python train.py --arch="unet" --conditioning="class" --targets=["main colour"] --num_classes=12 --activation="silu" --weight_standardization=true --residual_init="zero_last" --muon_scale="original" --momentum=0.85 --steps=9300 --epochs=24.4 --lr_schedule="linear"
Rows from block 6, named by matrix and row number. Rows with one number belong to one channel. Each number is 200 + 20 x the weight over its row's rms, rounded and kept within 0 to 999. All counts start at 0.
# convs0: first 3x3 conv (model.mid.2.convs.0.weight, 96x96x3x3, standardized in use), inputs 60-79, a 3x3 kernel for each
# convs1: second 3x3 conv (model.mid.2.convs.1.weight, 96x96x3x3, standardized in use, transposed), outputs 60-79, a 3x3 kernel for each
convs0.22,208,233,211,225,228,218,202,175,185,196,197,205,212,188,243,217,215,229,198,176,196,209,197,212,214,203,213,182,198,194,183,214,189,166,175,179,197,213,200,191,201,182,171,170,185,215,213,207,202,219,200,203,236,197,203,209,176,187,228,196,206,205,197,202,195,193,188,178,167,201,227,213,189,187,187,187,209,189,181,175,173,194,195,186,204,198,195,192,183,169,197,204,191,215,240,205,208,197,203,207,198,211,223,250,247,230,237,262,166,200,199,170,215,220,184,218,216,170,201,170,237,218,206,194,182,170,201,226,186,229,258,237,208,220,209,178,196,200,211,222,246,204,231,226,208,229,208,223,243,221,186,200,193,203,225,219,220,199,222,194,191,188,175,200,198,220,207,204,227,224,210,190,198,186,166,191,191,191,211,210
convs1.22,230,209,217,214,221,184,191,198,206,195,221,184,240,215,231,212,207,219,196,171,202,179,168,171,175,193,184,188,174,199,203,196,216,200,189,228,241,192,207,214,169,195,193,217,192,164,194,169,167,223,197,193,196,192,146,178,170,179,197,158,195,222,221,213,196,220,162,239,274,191,225,202,171,179,202,185,186,199,181,195,204,227,212,227,222,206,180,198,165,163,214,186,198,184,176,176,189,225,191,248,214,233,207,199,214,200,183,150,224,230,200,211,224,201,203,198,204,192,163,198,193,169,172,186,187,181,224,226,223,208,203,196,197,211,202,201,193,200,205,201,194,221,229,246,166,202,174,223,222,166,180,158,216,197,211,213,185,182,211,185,229,220,187,172,215,206,205,189,212,208,191,225,217,222,199,208,175,195,225,184
convs0.23,239,256,233,232,236,196,209,224,204,203,203,214,200,223,232,205,215,216,210,204,211,198,191,188,182,186,182,150,152,179,188,166,182,196,185,200,191,222,208,178,199,198,171,183,198,175,154,184,184,191,189,189,211,195,191,193,207,173,179,197,183,191,210,209,182,193,208,209,189,192,192,199,209,192,169,209,207,186,208,188,183,201,204,185,188,205,207,192,206,209,197,193,191,195,176,170,196,200,194,213,224,238,210,191,203,215,207,229,215,195,176,225,195,180,215,175,164,168,176,169,212,221,184,231,216,178,173,163,171,173,158,167,169,159,190,191,183,179,192,163,195,195,169,184,176,186,181,169,179,174,181,184,188,241,230,208,216,227,213,210,199,211,172,189,169,187,196,180,190,215,171,216,200,217,171,158,209,218,186,254
convs1.23,184,159,187,198,178,191,215,187,190,186,197,217,160,168,177,154,171,178,193,185,191,177,192,198,182,194,221,220,202,194,201,187,182,206,200,190,189,195,209,194,200,213,202,197,212,195,207,187,201,214,181,243,241,192,208,203,227,245,208,220,218,213,205,217,199,235,231,208,229,172,182,224,200,174,191,214,206,205,210,220,212,190,195,192,177,196,175,188,212,184,190,168,152,199,171,160,185,160,178,210,205,219,186,185,202,168,186,197,193,178,204,209,230,227,214,245,235,216,228,218,200,207,210,195,210,206,213,210,201,198,207,198,206,196,196,214,227,219,216,206,205,210,206,195,164,182,199,191,213,211,188,184,198,228,212,215,210,228,217,185,209,200,213,214,219,202,202,191,202,213,188,202,195,186,201,188,177,209,199,180
convs0.24,197,174,171,187,148,146,216,193,195,183,190,214,169,179,190,198,210,216,192,237,239,218,185,169,241,199,218,224,221,205,238,217,207,196,189,204,236,234,223,257,230,205,201,186,187,225,185,200,206,197,191,236,202,191,212,186,219,229,213,223,199,183,223,210,216,197,218,223,211,210,212,220,182,204,192,194,204,200,191,209,170,195,193,194,179,177,203,207,183,195,180,184,192,186,195,200,175,195,207,207,208,203,197,188,198,163,187,178,213,210,209,207,189,197,224,209,215,198,194,200,222,234,208,220,186,193,187,176,187,196,171,191,206,190,196,225,235,225,222,229,219,221,194,228,202,198,181,215,223,211,188,199,213,206,196,177,191,185,167,195,211,220,201,154,179,188,186,187,179,183,182,202,235,200,192,199,190,162,172,165
convs1.24,183,196,198,201,210,201,191,206,196,227,191,183,199,185,212,191,215,232,229,207,192,218,193,211,232,232,238,211,185,191,189,166,188,221,203,219,197,187,162,175,167,154,166,162,186,209,204,187,193,218,216,181,202,192,228,209,183,177,192,196,244,246,167,204,225,240,218,174,168,190,134,174,190,189,198,196,208,231,187,191,204,207,216,205,201,207,191,187,195,187,196,202,221,241,219,219,241,225,231,190,181,154,193,188,167,172,160,169,196,190,216,187,180,191,169,172,194,208,196,213,211,193,203,190,171,193,184,204,202,210,197,203,218,201,199,218,208,188,199,218,186,182,174,159,194,199,203,179,195,197,218,234,204,192,188,187,188,175,196,221,216,224,190,215,210,187,219,217,178,209,218,204,223,189,207,220,176,179,181,157
convs0.25,189,186,224,181,188,236,203,201,222,175,193,205,179,198,187,192,184,212,207,203,204,206,185,201,158,160,183,222,207,222,250,219,218,234,218,217,197,194,188,183,194,193,171,199,220,213,241,191,195,225,204,222,217,186,190,187,179,215,187,164,222,213,191,202,217,228,209,198,185,190,183,192,214,217,244,192,169,212,220,203,218,204,218,211,213,191,204,195,163,192,200,192,198,196,223,214,220,226,228,201,189,208,207,238,211,178,199,176,237,224,230,249,207,210,257,235,212,204,204,189,210,210,183,216,206,188,203,184,177,165,208,204,179,200,198,227,186,202,230,188,186,222,200,211,201,170,186,230,169,203,250,201,195,193,188,185,211,213,191,216,231,224,182,211,222,162,160,208,173,182,206,209,216,198,202,243,194,216,227,223
convs1.25,163,186,192,189,214,212,197,211,207,199,219,210,176,207,227,193,216,233,186,188,207,165,196,213,196,223,212,187,181,193,167,161,189,189,171,181,216,204,232,202,189,230,231,212,223,208,205,217,214,189,207,212,208,204,176,200,194,192,216,208,198,250,239,177,167,179,160,204,187,187,208,216,208,229,225,232,238,225,209,216,212,189,196,185,205,204,179,204,221,203,173,188,196,174,179,194,201,183,197,188,213,222,172,186,192,207,188,193,207,180,188,189,171,229,207,220,228,203,220,191,224,215,181,186,172,167,194,200,203,192,173,188,210,204,189,196,191,178,222,202,165,236,203,173,188,176,184,227,196,187,201,201,176,201,202,201,200,205,206,198,207,217,168,206,204,182,210,176,173,184,197,194,214,208,227,218,206,217,206,205
convs0.26,218,219,192,204,191,164,170,161,153,208,233,192,220,199,169,197,194,188,225,206,214,213,176,209,216,225,217,236,204,227,235,242,255,189,196,222,203,187,176,197,165,181,178,204,221,229,173,197,192,187,182,197,187,196,197,227,217,223,220,182,198,207,173,189,171,191,188,202,224,209,215,213,165,188,168,161,211,178,152,166,191,164,202,212,195,228,201,220,226,207,192,176,166,179,194,185,173,194,190,189,201,176,203,207,161,180,177,177,202,190,187,221,220,212,206,188,206,177,217,221,184,198,233,223,207,196,235,214,191,209,185,151,224,205,206,216,217,200,225,212,226,217,216,215,194,192,211,196,204,206,168,180,191,187,209,201,188,205,192,212,223,209,166,189,192,206,219,169,242,191,189,197,229,208,237,228,189,209,174,206
convs1.26,200,200,225,196,215,216,181,180,195,199,226,198,192,189,176,185,178,171,194,192,180,219,200,157,181,193,181,192,181,190,196,190,200,199,189,187,221,221,222,214,224,224,210,245,223,179,183,166,198,212,201,200,192,185,230,236,198,211,226,211,182,193,202,153,190,216,182,192,219,200,178,204,197,178,176,181,176,187,176,192,204,209,221,228,220,230,196,198,200,198,203,190,194,182,169,164,199,189,172,207,207,199,221,233,215,200,225,199,221,235,228,252,248,195,198,202,170,194,180,191,182,186,218,210,205,214,214,210,212,208,208,221,200,197,210,246,216,194,227,202,203,209,211,204,213,220,206,187,205,189,174,174,159,195,212,206,190,201,222,197,199,196,204,170,179,184,189,200,196,206,225,205,198,211,185,213,213,199,217,202
convs0.27,215,213,177,226,159,153,220,207,176,201,195,193,166,209,212,179,200,185,239,211,210,197,192,208,183,205,190,212,201,209,210,214,209,197,186,192,183,185,176,199,206,185,184,200,177,216,278,196,209,251,149,176,223,173,222,216,211,221,214,193,196,222,203,193,179,200,187,148,176,206,171,176,202,180,199,197,185,154,214,173,177,219,216,172,187,186,168,201,168,171,191,204,165,203,163,150,196,189,176,235,234,188,199,225,166,183,224,167,204,199,210,201,175,213,178,187,178,179,197,183,192,184,188,183,187,201,217,242,195,233,248,195,185,238,203,171,206,178,216,216,199,219,215,197,215,193,194,221,213,167,189,177,199,213,182,208,195,196,191,234,206,225,168,216,176,155,221,194,198,238,218,182,174,202,174,176,197,197,223,246
convs1.27,210,168,191,218,186,191,219,182,187,176,194,177,184,199,201,225,212,212,202,196,208,211,232,201,203,216,193,197,193,215,213,208,209,219,200,210,206,214,226,208,240,242,215,222,213,200,192,187,196,182,227,185,171,213,191,190,188,219,159,177,229,181,185,189,179,222,179,167,196,190,145,150,200,183,193,199,204,202,188,191,216,189,176,195,193,181,185,201,181,162,187,199,217,188,209,199,184,190,198,226,226,217,216,256,232,228,252,219,214,220,221,198,213,202,193,201,189,200,180,189,212,187,222,213,202,226,188,198,209,198,215,214,207,207,193,179,169,178,208,189,183,216,168,143,199,228,243,193,215,231,201,224,224,194,201,206,217,192,209,226,197,208,208,198,249,184,177,198,193,176,202,210,196,210,205,188,193,210,192,181
convs0.28,220,223,220,216,197,225,231,199,227,220,206,227,216,182,213,229,175,227,205,218,215,210,209,217,179,215,224,220,208,211,211,204,214,217,200,200,179,185,184,198,224,195,195,221,210,211,192,229,214,212,246,191,202,219,203,196,196,205,177,181,221,179,202,237,222,230,236,208,228,220,173,198,191,196,208,207,209,219,174,173,215,227,219,229,203,208,239,238,185,212,214,188,214,220,191,209,220,212,186,196,198,230,226,199,227,209,201,201,166,193,214,175,184,195,168,184,200,201,198,201,218,167,163,217,196,191,206,184,224,203,167,209,191,207,233,168,186,210,185,198,205,197,220,239,211,197,198,202,208,210,196,210,222,190,188,181,214,203,200,197,217,214,188,174,233,174,141,198,185,158,213,179,203,171,202,208,203,189,187,170
convs1.28,192,207,198,229,240,223,193,205,198,180,171,190,179,194,211,183,209,210,204,199,191,200,192,209,180,186,199,211,217,190,216,217,194,231,234,211,207,208,193,193,218,218,189,217,224,203,203,210,175,178,192,212,215,203,222,223,202,271,281,214,287,263,229,214,232,233,238,239,222,254,246,233,213,247,185,184,230,184,194,203,185,211,203,185,196,199,210,185,193,203,210,195,208,221,211,213,227,194,215,206,219,195,203,187,200,186,207,206,184,181,178,193,194,223,173,179,186,208,238,209,231,239,183,211,180,176,207,211,201,203,209,184,204,202,181,202,206,192,220,223,239,207,228,235,188,201,196,185,188,181,187,202,198,178,203,212,184,186,203,202,199,217,194,249,220,193,258,201,189,200,177,184,197,186,175,193,194,174,188,196
convs0.29,208,196,181,215,190,199,164,176,189,199,209,217,209,219,208,181,219,210,221,230,209,190,205,187,169,190,195,200,188,202,238,247,229,210,200,214,224,189,212,203,197,210,218,199,182,212,199,222,215,173,190,211,192,196,185,224,207,200,230,216,208,210,211,221,232,199,216,215,193,242,241,225,190,176,178,213,207,196,180,205,167,195,215,211,199,235,208,212,229,209,189,209,191,195,196,208,184,201,177,179,199,201,177,206,205,161,166,162,203,201,225,192,205,221,190,218,206,200,195,196,211,214,177,216,191,184,190,162,196,180,187,224,171,201,206,209,192,171,207,217,196,200,215,228,182,217,194,204,211,225,188,197,222,220,208,193,252,207,215,224,224,205,181,214,169,188,199,180,215,226,197,210,209,215,185,201,230,207,203,217
convs1.29,196,195,199,206,184,168,207,194,184,246,221,193,219,194,179,215,191,180,205,184,179,213,202,183,191,194,193,218,204,198,217,187,173,203,192,177,197,202,195,210,224,211,204,216,192,180,188,184,193,222,226,175,175,178,249,240,210,237,186,174,204,158,179,170,187,219,200,196,250,212,209,212,190,182,220,187,185,235,205,204,228,200,206,196,196,207,205,177,190,194,220,204,187,189,182,160,184,222,194,188,198,210,212,222,206,196,215,209,204,196,190,208,219,196,168,202,194,208,209,205,206,191,175,211,182,176,218,202,200,210,203,196,196,198,191,176,192,201,192,183,194,201,184,192,214,208,160,207,199,175,184,182,215,188,167,206,184,173,211,193,211,219,208,194,204,192,170,175,229,222,216,212,211,207,208,194,202,201,194,196
convs0.30,215,196,210,214,186,204,208,188,211,173,201,201,180,210,212,156,184,216,234,212,164,241,207,179,224,202,180,205,156,198,206,179,217,220,194,208,208,193,178,234,209,170,239,220,186,194,266,216,200,255,211,200,258,217,207,236,199,193,227,203,207,225,214,215,209,190,185,204,181,170,196,189,185,187,173,209,199,178,185,193,203,205,217,192,214,207,178,203,201,185,226,191,187,233,187,199,205,182,201,202,219,223,178,224,218,196,234,239,192,187,173,186,220,188,196,224,192,189,184,199,184,178,208,205,181,212,240,254,239,215,253,232,262,275,259,215,201,208,225,195,168,220,206,184,174,154,199,179,161,194,196,188,193,197,211,208,194,198,211,222,207,203,224,231,188,219,235,198,206,247,226,195,188,184,178,192,211,190,186,206
convs1.30,212,186,164,216,211,209,191,175,197,198,219,219,209,217,228,197,204,209,195,203,202,176,173,184,160,165,178,207,181,187,232,187,207,209,184,212,207,198,238,209,185,203,223,214,191,171,179,194,201,192,163,236,229,189,192,203,171,185,236,179,177,203,143,193,172,179,180,198,169,185,199,167,204,211,213,206,192,200,198,200,214,204,203,210,197,171,178,196,184,176,210,217,198,172,178,206,166,165,173,206,208,174,216,199,164,200,202,193,206,196,184,182,192,202,200,221,213,190,185,182,215,220,198,189,196,186,213,195,186,211,208,191,195,209,194,224,190,181,233,207,184,240,236,221,194,179,195,213,191,200,183,170,204,206,200,205,204,174,178,194,181,185,183,203,234,187,209,242,175,173,204,223,196,169,236,203,160,247,226,184
convs0.31,221,214,217,191,204,206,196,215,207,197,196,180,203,182,195,199,192,207,197,194,214,179,209,214,205,198,220,211,216,215,240,228,236,231,207,200,220,201,202,192,183,172,192,174,174,208,200,160,238,218,183,212,196,206,190,196,208,236,245,237,253,252,243,239,236,245,194,207,199,201,189,216,160,176,180,176,197,194,179,189,175,194,203,209,180,190,205,200,202,230,186,183,193,199,183,192,178,176,194,196,184,209,201,193,207,196,161,167,200,199,203,200,195,220,199,199,207,195,202,184,198,210,207,183,171,209,216,201,203,278,257,237,238,204,195,188,187,195,221,199,205,214,187,184,191,193,200,204,193,180,176,174,153,212,209,169,180,188,171,209,206,198,184,177,194,177,174,166,212,203,195,171,181,185,205,207,208,195,202,208
convs1.31,232,231,209,217,199,197,179,177,197,225,210,188,219,195,183,237,188,202,208,216,202,196,182,169,171,168,176,206,222,232,210,216,223,199,196,196,220,226,209,210,231,229,212,195,190,180,185,172,210,210,210,192,192,181,203,215,209,200,208,216,186,177,162,192,204,189,214,225,225,214,219,228,175,184,179,167,177,169,194,193,184,208,200,199,222,209,204,185,184,189,210,192,197,190,172,165,194,189,191,206,205,210,215,223,217,173,175,181,240,252,203,247,216,175,205,207,189,208,226,257,211,255,257,195,222,220,202,218,235,205,220,233,206,195,196,211,207,173,226,217,197,229,226,220,222,230,194,238,207,157,198,179,170,195,193,188,184,176,187,216,198,186,207,194,210,206,207,219,220,226,244,216,214,207,221,225,208,199,211,190
convs0.32,185,176,204,212,186,180,222,171,175,175,190,207,179,187,187,202,174,195,171,171,191,185,202,210,201,225,241,195,206,197,196,199,200,207,227,196,207,187,174,192,244,240,193,265,233,170,173,185,185,207,185,197,199,179,184,165,183,187,161,164,185,154,173,216,219,208,219,166,185,232,184,189,210,220,229,211,198,187,228,194,202,215,206,200,224,211,223,223,206,208,185,189,175,192,185,184,186,196,184,218,208,212,216,193,215,231,226,216,191,205,206,215,223,221,230,215,203,190,181,191,198,159,169,193,187,187,190,176,203,199,248,229,189,215,205,198,171,179,186,181,186,201,205,188,195,196,188,197,195,195,193,180,193,196,167,184,179,175,167,210,184,197,192,183,196,182,178,186,174,173,177,204,198,202,182,162,188,218,192,199
convs1.32,212,199,198,226,229,214,194,219,190,185,185,228,204,183,214,234,204,202,237,199,212,233,192,211,203,197,203,210,213,199,214,213,190,203,207,202,184,186,180,183,171,159,200,183,172,205,224,194,189,212,226,188,181,204,215,189,236,193,165,237,223,187,205,153,162,194,206,233,192,214,208,158,209,251,207,183,225,202,199,182,194,205,200,189,203,183,199,194,174,176,248,199,207,232,211,180,184,204,181,220,231,193,200,197,196,188,204,218,232,218,228,220,212,220,188,192,198,214,196,247,226,217,238,222,233,213,209,207,209,211,190,203,220,201,196,240,220,197,225,179,178,215,205,205,257,253,204,247,212,171,186,177,185,199,228,219,199,243,203,194,188,178,168,224,218,214,254,204,214,223,208,175,174,193,184,182,204,190,202,219
convs0.33,227,209,228,201,217,222,230,211,163,227,193,178,185,199,189,212,212,131,151,164,205,226,205,272,175,198,194,219,205,213,235,193,185,220,200,206,227,229,202,217,192,193,216,234,202,220,187,183,181,203,190,205,189,184,180,183,194,173,215,201,176,207,169,191,216,197,197,196,190,196,192,195,199,210,191,163,192,217,189,181,205,178,178,165,213,148,197,181,165,194,181,205,194,181,203,191,189,176,187,225,210,198,187,215,167,218,191,173,205,188,210,191,234,246,171,207,224,229,214,198,216,198,185,223,193,199,217,171,188,173,170,173,168,186,177,201,212,197,197,192,218,210,196,196,188,195,225,217,189,194,186,192,186,202,231,252,229,200,192,240,208,213,214,206,189,199,187,166,189,192,162,242,227,199,229,204,195,232,204,190
convs1.33,197,193,150,190,177,141,204,193,150,194,200,224,178,160,185,206,189,175,231,227,218,249,255,242,233,221,210,192,186,191,215,224,209,225,199,179,222,226,241,184,186,203,224,235,207,188,203,233,202,210,254,185,194,232,165,191,185,206,231,209,158,131,149,169,198,202,156,201,216,159,205,179,191,201,199,208,217,211,194,189,204,225,203,207,208,197,199,216,213,205,227,222,200,201,202,183,213,202,187,170,170,198,193,192,221,198,220,219,227,220,189,238,199,185,181,184,184,156,173,174,165,197,170,182,210,192,194,187,192,199,197,204,192,184,198,175,171,203,186,208,208,197,209,201,227,194,166,235,199,162,205,181,188,185,204,198,205,235,219,220,223,192,232,216,217,228,232,207,193,184,185,204,205,186,211,211,183,224,219,207
convs0.34,238,228,218,221,217,208,234,207,202,199,192,179,204,205,185,208,208,193,186,182,184,181,177,169,182,214,219,177,198,198,175,164,182,179,171,206,196,182,201,190,170,165,211,187,190,197,181,179,202,181,172,220,209,199,199,196,207,186,204,198,207,227,224,181,178,167,174,176,177,182,194,188,209,182,222,202,180,201,185,205,193,202,183,172,205,198,183,214,208,216,217,218,216,208,208,205,224,218,223,203,187,199,216,208,192,237,209,176,200,212,227,212,221,218,206,205,211,193,183,194,187,192,205,187,181,186,239,207,206,234,220,198,229,232,195,184,185,190,194,204,216,168,189,230,185,208,233,197,204,229,181,168,221,185,171,196,172,168,176,195,178,174,228,178,203,242,216,213,270,244,197,176,204,182,180,180,177,190,176,195
convs1.34,194,184,199,193,197,210,189,190,209,157,195,207,136,188,201,146,182,202,181,177,183,148,164,175,171,186,190,202,203,188,194,200,193,181,179,173,252,217,210,216,210,236,206,201,216,218,207,198,216,230,212,206,239,235,211,179,224,255,219,229,275,249,209,214,208,208,203,189,196,207,210,218,194,206,220,200,213,211,206,216,207,217,203,210,217,205,205,212,195,191,178,195,169,179,179,173,177,196,169,239,242,220,228,215,236,230,220,232,223,221,207,209,222,202,238,209,190,181,213,219,201,207,191,186,215,207,211,202,183,192,197,185,196,195,180,183,159,204,169,165,207,185,179,217,201,221,237,210,232,236,190,183,165,226,220,213,212,203,190,190,186,192,197,196,195,219,197,192,207,214,204,190,191,187,196,194,187,199,193,183
convs0.35,195,206,208,214,188,190,211,183,196,200,192,200,193,191,215,200,196,211,155,165,217,167,181,222,199,167,183,200,189,194,172,205,183,166,201,199,201,190,199,192,214,234,209,208,243,206,200,221,189,198,211,164,199,204,243,240,232,236,243,260,249,254,269,215,223,196,193,196,196,187,172,205,185,191,205,194,174,192,204,202,206,182,147,153,165,167,172,178,160,191,178,195,186,200,212,192,196,201,189,194,196,193,211,190,212,192,221,228,210,203,204,174,178,198,194,211,217,199,193,229,180,179,198,204,201,196,181,172,188,193,165,191,218,201,209,204,217,205,191,208,193,207,214,202,230,194,205,188,181,173,190,193,195,219,211,197,222,201,190,199,206,198,225,227,213,221,193,216,234,225,206,214,182,214,203,187,233,196,179,227
convs1.35,210,220,211,202,219,216,203,205,222,192,181,207,209,184,208,209,188,183,227,237,227,229,231,215,196,203,204,206,207,195,221,225,197,207,216,193,212,242,228,195,215,220,196,203,228,199,225,222,214,219,204,199,199,200,177,165,155,145,146,133,152,170,198,194,216,227,197,228,250,206,228,236,224,202,215,212,213,201,206,211,210,208,191,214,200,198,212,196,207,237,193,201,208,219,199,197,198,178,161,193,183,196,221,199,170,246,214,187,185,201,193,177,178,180,171,164,161,204,188,175,207,171,187,212,179,194,192,187,185,186,169,174,160,152,168,198,186,182,196,178,184,193,186,198,207,202,219,217,237,240,220,235,204,196,198,210,195,193,206,214,195,196,170,177,185,159,183,193,161,191,189,207,229,201,209,230,201,208,218,195
convs0.36,172,181,159,182,166,187,224,198,209,180,184,194,173,178,205,205,220,242,242,257,229,234,211,222,214,192,226,172,161,195,202,193,174,211,183,179,199,220,196,204,223,185,195,199,178,187,174,201,203,203,200,222,217,197,211,163,188,208,165,199,225,226,219,205,219,209,183,188,190,193,170,188,197,189,171,194,215,223,177,207,215,206,189,183,212,181,186,206,210,204,172,190,195,181,193,207,198,179,197,172,219,237,196,204,237,211,246,260,220,219,222,223,204,206,234,189,199,178,157,177,185,174,155,215,180,163,239,212,197,196,224,197,185,187,199,237,184,162,237,194,172,202,169,215,215,194,191,217,180,185,238,211,187,200,199,191,186,198,185,195,201,203,210,218,203,193,194,198,209,219,213,208,181,177,189,155,171,167,184,198
convs1.36,202,212,193,199,215,180,225,238,191,185,198,210,223,218,212,217,232,212,183,193,208,185,181,203,200,185,196,195,188,177,186,169,179,186,176,189,177,169,188,201,153,175,185,148,176,198,195,175,201,193,177,188,191,183,184,197,176,190,174,145,192,208,194,190,170,149,166,170,146,169,210,181,206,200,174,195,199,178,189,203,204,203,222,221,202,211,230,205,209,223,198,183,212,200,183,194,208,203,196,195,179,179,177,190,183,177,172,171,182,146,168,200,158,163,183,165,152,221,215,207,213,216,202,211,217,197,192,204,209,179,182,203,191,184,205,219,214,216,211,221,232,239,246,254,195,184,201,186,188,216,206,212,231,202,192,191,200,193,171,179,182,172,210,241,224,201,217,213,207,219,219,205,184,189,199,183,180,212,183,172
convs0.37,187,202,169,199,190,193,204,228,195,199,193,152,185,187,161,173,186,188,201,180,210,204,168,208,225,190,208,165,197,214,159,173,204,159,146,192,213,236,233,194,250,216,197,225,192,181,186,202,194,150,184,207,167,182,187,183,209,190,186,223,198,205,210,181,197,185,213,215,205,207,239,222,195,212,220,186,187,198,189,201,197,183,186,177,224,193,194,219,200,203,196,176,205,203,201,209,188,194,200,190,188,160,198,194,187,187,201,206,208,175,180,242,192,186,233,176,199,187,181,201,214,201,183,231,233,231,203,199,209,226,194,224,217,210,233,198,194,220,203,185,213,180,165,179,199,205,212,207,208,216,190,219,221,183,206,184,195,235,162,195,246,186,197,193,221,196,192,213,213,199,201,206,219,192,195,233,185,216,241,187
convs1.37,203,186,210,229,189,210,218,183,216,221,214,225,185,178,222,164,167,222,206,190,194,223,214,221,192,189,196,224,236,204,202,188,191,197,190,179,212,219,235,210,225,241,216,219,236,212,246,200,203,234,192,188,206,183,233,201,208,188,169,157,198,206,189,236,207,199,188,188,205,180,190,191,196,211,184,193,222,182,201,210,203,213,230,219,205,229,207,199,211,213,211,199,208,205,190,213,200,187,207,176,173,199,159,153,183,196,182,197,189,180,218,238,250,244,203,194,192,202,205,202,176,188,205,201,198,199,181,183,173,194,189,181,204,201,179,203,227,184,175,189,170,210,209,181,193,189,209,206,215,201,216,223,195,188,203,210,197,223,207,185,201,197,193,203,168,203,204,175,208,230,223,195,217,194,198,219,182,195,206,186
convs0.38,182,187,241,165,179,204,189,171,187,200,203,214,203,186,188,206,173,188,240,207,205,206,211,203,195,190,227,194,195,203,209,194,211,198,192,186,218,197,203,230,223,219,190,218,241,175,205,209,184,243,201,197,220,189,182,185,203,200,218,227,200,213,226,207,222,214,175,193,210,198,177,193,233,220,200,211,184,181,194,189,184,187,199,179,182,214,212,209,183,185,186,203,201,188,180,186,185,213,198,210,218,194,223,190,193,198,194,200,224,214,230,212,218,236,200,230,237,203,218,206,202,219,227,211,215,206,200,206,213,209,184,188,205,217,220,186,199,188,170,209,207,191,198,188,198,235,216,216,234,201,188,202,177,172,196,216,195,218,226,235,217,198,203,191,184,186,211,197,208,218,198,214,209,198,193,200,221,163,207,215
convs1.38,221,232,204,207,218,200,188,180,184,197,248,212,201,225,177,197,199,188,198,199,188,184,193,175,153,175,179,193,191,188,168,175,187,161,163,197,174,182,199,178,200,189,201,201,164,169,170,175,191,175,162,228,186,160,253,172,132,281,206,200,225,205,203,266,260,238,231,262,246,216,243,230,196,175,182,194,181,212,208,219,228,187,205,185,194,200,196,195,198,180,207,213,205,185,200,197,166,194,202,199,192,192,194,209,198,210,226,213,196,184,180,214,220,197,210,212,210,219,203,182,216,201,183,205,191,193,192,189,184,199,210,194,190,217,202,192,189,248,212,206,255,248,244,221,242,214,235,202,201,244,177,181,245,207,205,211,202,173,200,175,169,195,206,225,230,215,223,227,205,202,192,188,156,169,193,146,182,209,184,197
convs0.39,140,169,192,156,199,192,185,199,204,178,189,189,175,158,182,201,192,205,244,229,239,211,204,219,210,198,218,182,179,194,188,194,184,196,208,201,182,183,189,200,191,199,210,202,203,183,173,189,205,197,216,197,195,200,183,186,199,203,202,221,227,211,226,186,162,162,167,179,152,152,165,163,214,202,186,193,199,189,187,208,205,189,215,203,199,217,203,189,200,203,230,212,240,219,209,218,210,191,201,156,162,177,178,182,194,211,189,198,171,160,186,186,164,183,210,201,203,196,207,176,188,201,181,225,223,201,202,218,178,192,192,181,186,195,204,216,209,194,196,184,202,186,205,227,204,187,167,214,191,207,195,198,208,223,219,199,207,226,203,206,246,226,216,207,226,206,179,199,220,204,211,211,199,194,223,229,227,225,210,236
convs1.39,186,200,226,217,241,245,200,234,225,221,226,197,225,226,220,248,252,218,215,210,213,212,195,206,201,187,183,205,216,220,240,237,228,244,228,229,198,180,193,196,192,217,188,177,190,204,209,192,242,240,209,227,200,203,177,184,165,148,198,195,111,144,169,184,205,239,162,200,213,181,226,214,188,205,209,191,211,212,200,203,215,191,190,198,202,197,203,192,181,178,219,230,229,213,196,199,199,196,176,213,191,208,209,187,216,183,198,233,212,223,233,218,226,239,216,196,200,225,211,227,207,175,197,196,189,188,228,226,212,206,217,215,200,197,199,192,192,211,198,214,222,233,262,246,184,208,207,181,178,172,187,182,168,229,241,235,226,237,218,218,220,204,205,192,170,210,203,168,197,182,156,192,185,184,204,211,201,197,208,194
convs0.40,191,203,210,222,194,216,194,196,189,190,191,198,200,175,180,217,196,239,230,201,228,186,199,187,204,166,153,226,157,180,219,209,175,212,234,219,192,196,196,185,211,208,204,184,202,181,175,180,201,201,190,213,193,176,212,186,188,213,192,193,225,203,202,208,194,194,207,202,207,194,205,195,185,206,187,223,186,175,204,173,171,218,237,243,237,221,214,221,219,222,192,152,178,192,182,158,186,166,169,191,156,209,218,169,205,206,173,175,217,251,220,177,198,214,190,200,217,188,192,245,204,213,206,186,210,211,174,196,201,195,225,239,185,212,211,223,171,176,223,189,147,246,230,197,197,201,232,193,194,222,210,197,189,208,208,198,204,226,205,161,179,198,189,162,159,205,199,186,213,198,170,185,195,162,227,167,210,201,203,211
convs1.40,200,211,205,226,201,182,223,198,212,177,200,198,221,177,200,180,191,189,208,192,198,203,189,203,184,171,191,225,204,201,236,218,193,243,232,205,191,217,233,189,216,216,196,207,210,204,208,211,212,237,256,240,220,229,197,224,184,211,196,191,268,237,167,185,200,189,201,191,188,195,203,201,189,200,190,231,221,197,238,200,174,204,204,219,232,219,211,223,178,183,201,182,209,203,192,185,158,189,203,188,188,218,188,203,216,175,200,208,185,196,178,170,166,191,185,160,175,209,199,196,215,197,200,196,174,196,207,193,202,199,180,195,197,171,179,200,156,191,209,166,179,220,236,189,190,209,211,219,205,220,235,195,182,200,198,175,227,212,182,226,215,177,216,214,192,217,212,200,202,196,202,176,183,187,185,187,197,190,178,193